From a checkpoint of a small segmentation model.
Model: 48-pixel images, norm batchnorm.
Rows from block 2 of a small segmentation model, named by matrix and row number. Each number is 128 + 32 x the weight over its row's rms, rounded and kept within 0 to 255. All counts start at 0. After the name is the row's rms in percent of the matrix's.
Before each channel's rows are labels from the 100 images, of 14848, where the channel reaches its highest value: "top examples" is what is common among them. Only what is clearly more common there than usual is listed. The data: simulated telescope pictures of galaxies.
# conv: 3x3 conv (model.enc.0.2.conv.weight, 64x64x3x3, each kernel summed), inputs 0-63

top examples: star cluster
conv.3 107 [ 89 128 104  64 115  57 159 110 142 148  64 158 115  80 136 181 148 158 128 140  97  71  55 106 135 161 139 152 118 128 157 180 121 167 148 142  81 114 120  64 167 161 164 145 108 173  91 130 128 119 129 130 147 158 147 131 164 133  97 123 136 178 139 164]

top examples: many-armed spiral; winding: anticlockwise outward; tilted; winding: clockwise outward
conv.14 065 [144 154  60 119 177 109 133  98 117 111 124 110 129 100 134 127  71 155 127 105 123  90 128 109 147  81 201 152 133  51 106  63  72 107  96 154 100 122  73 147 108 171  56 137 132  99 166  90 127 179 135 134 164 138 157  79 124 130 122 125 124 111 114 151]

top examples: star cluster
conv.38 098 [120 147 128 144 132 104 126 160  97 133 109 158  78 164 137 138 212 142 133  89 123 113 111 132 113 131 127 164 113 138 136 136 133 109 119  44 109 164 109 103 134 127  99 145 191 139  35 154 129  79  90 137  68 188 109 136 181 117 117 187 145 173 145 118]

top examples: tilted; winding: clockwise outward; barred spiral
conv.31 074 [134  92  78  84 132 108  68  99 110 123 161 126 166 130  94 162 102 122 167 169 154 117 119  64 184 144 156  86  74 119 111  57 116 117 136 141 135 169  97 163  93 177  94  64 145 118  78  96 143 120 114 102 180 134  98  83 117 116 126 118 164 107 113 147]

top examples: star cluster
conv.57 100 [124 176  96  66  95 155 166  22 142 130 144  83 100  89 123 137 126 126 120  70  85  78 112 107 145 143 112  75 152 132 120  97 134 126 108 165 105 103  73  87 145  89  94 140 171 126  77 115 114 102 124 149 147 161 104 132 174 142 112 172 140 166 119 110]

top examples: many-armed spiral; tilted; winding: clockwise outward; winding: anticlockwise outward
conv.7 071 [117  38 134 141 173 119  52 119 100 146 133 158  77 158 157 116  98 110 180 155 129 126 125  91 164 150  95 136  73 132 147  84 130 137 132 102 137 215 142 125  91 152 145  99 114 152 184 187 116  87 104 142 149 164 145  97 100 106 124  95 105 126 106 112]

top examples: star cluster
conv.34 074 [142 143 138 143  65 129 117 118 153 135 145 119 106 118 105 173 147 121 134  86 109 106 107 118 129 147  98 150 116 115 178 174 168 105 138 202 123  71 125 108 162  81 170 150 163 136 190 131 152 139 123 144  52 142  41 131 165 127 108 154 185 171 124 173]

top examples: star cluster
conv.41 147 [214 149 160 127 118 138 131 151 132 113 105 134 106 154 137 191 144 113 144 108 118 132  76 105 125 109 103 151 161 161 130 162 116 136 113 114 101  71 129  41  85 116 169 143 219 145 161 159 140 102  95 123  70 139 112 148 125  83  96 130 147 182 114 159]

top examples: noisy
conv.18 140 [219 110 151 108 164 130 123 149 122 106 123 130  86 112 146 154 108 121 102 122  81 138 129 108 108  65 159 132 128 120 112 108   0 152 147 156 117 109 121  93 144 115  93 142 197 122 151 130 134 137 111  99 130 162 134 132 121  85 136 177 130 149 120 113]

top examples: edge-on disc
conv.53 090 [135 111  97 159  81 141 119  83 171 124 147  89 102 147  98 169  86 119 115 113 142 143 133 143  94  98 125 170  89 131 125 142 147  97 117 152 117  14 121 103 134 104 147 197 109 138 130  99 130 136 114 113  58 166  57 121 124 123 123 121 189  89  87  93]

top examples: winding: clockwise outward; barred spiral; two-armed spiral
conv.20 133 [171  89 150 157 235 135 111 114 109 132 116 116 125  84 134 104 122 128 113 141  96 121 106 131 165  95 165 123 118 116 104 108 119 127 139 121 127 112 131 101 103 150  73 112 226 132 146 179 131  83  72 115 146 185  71 114 145  92 160 195 149 128 114 147]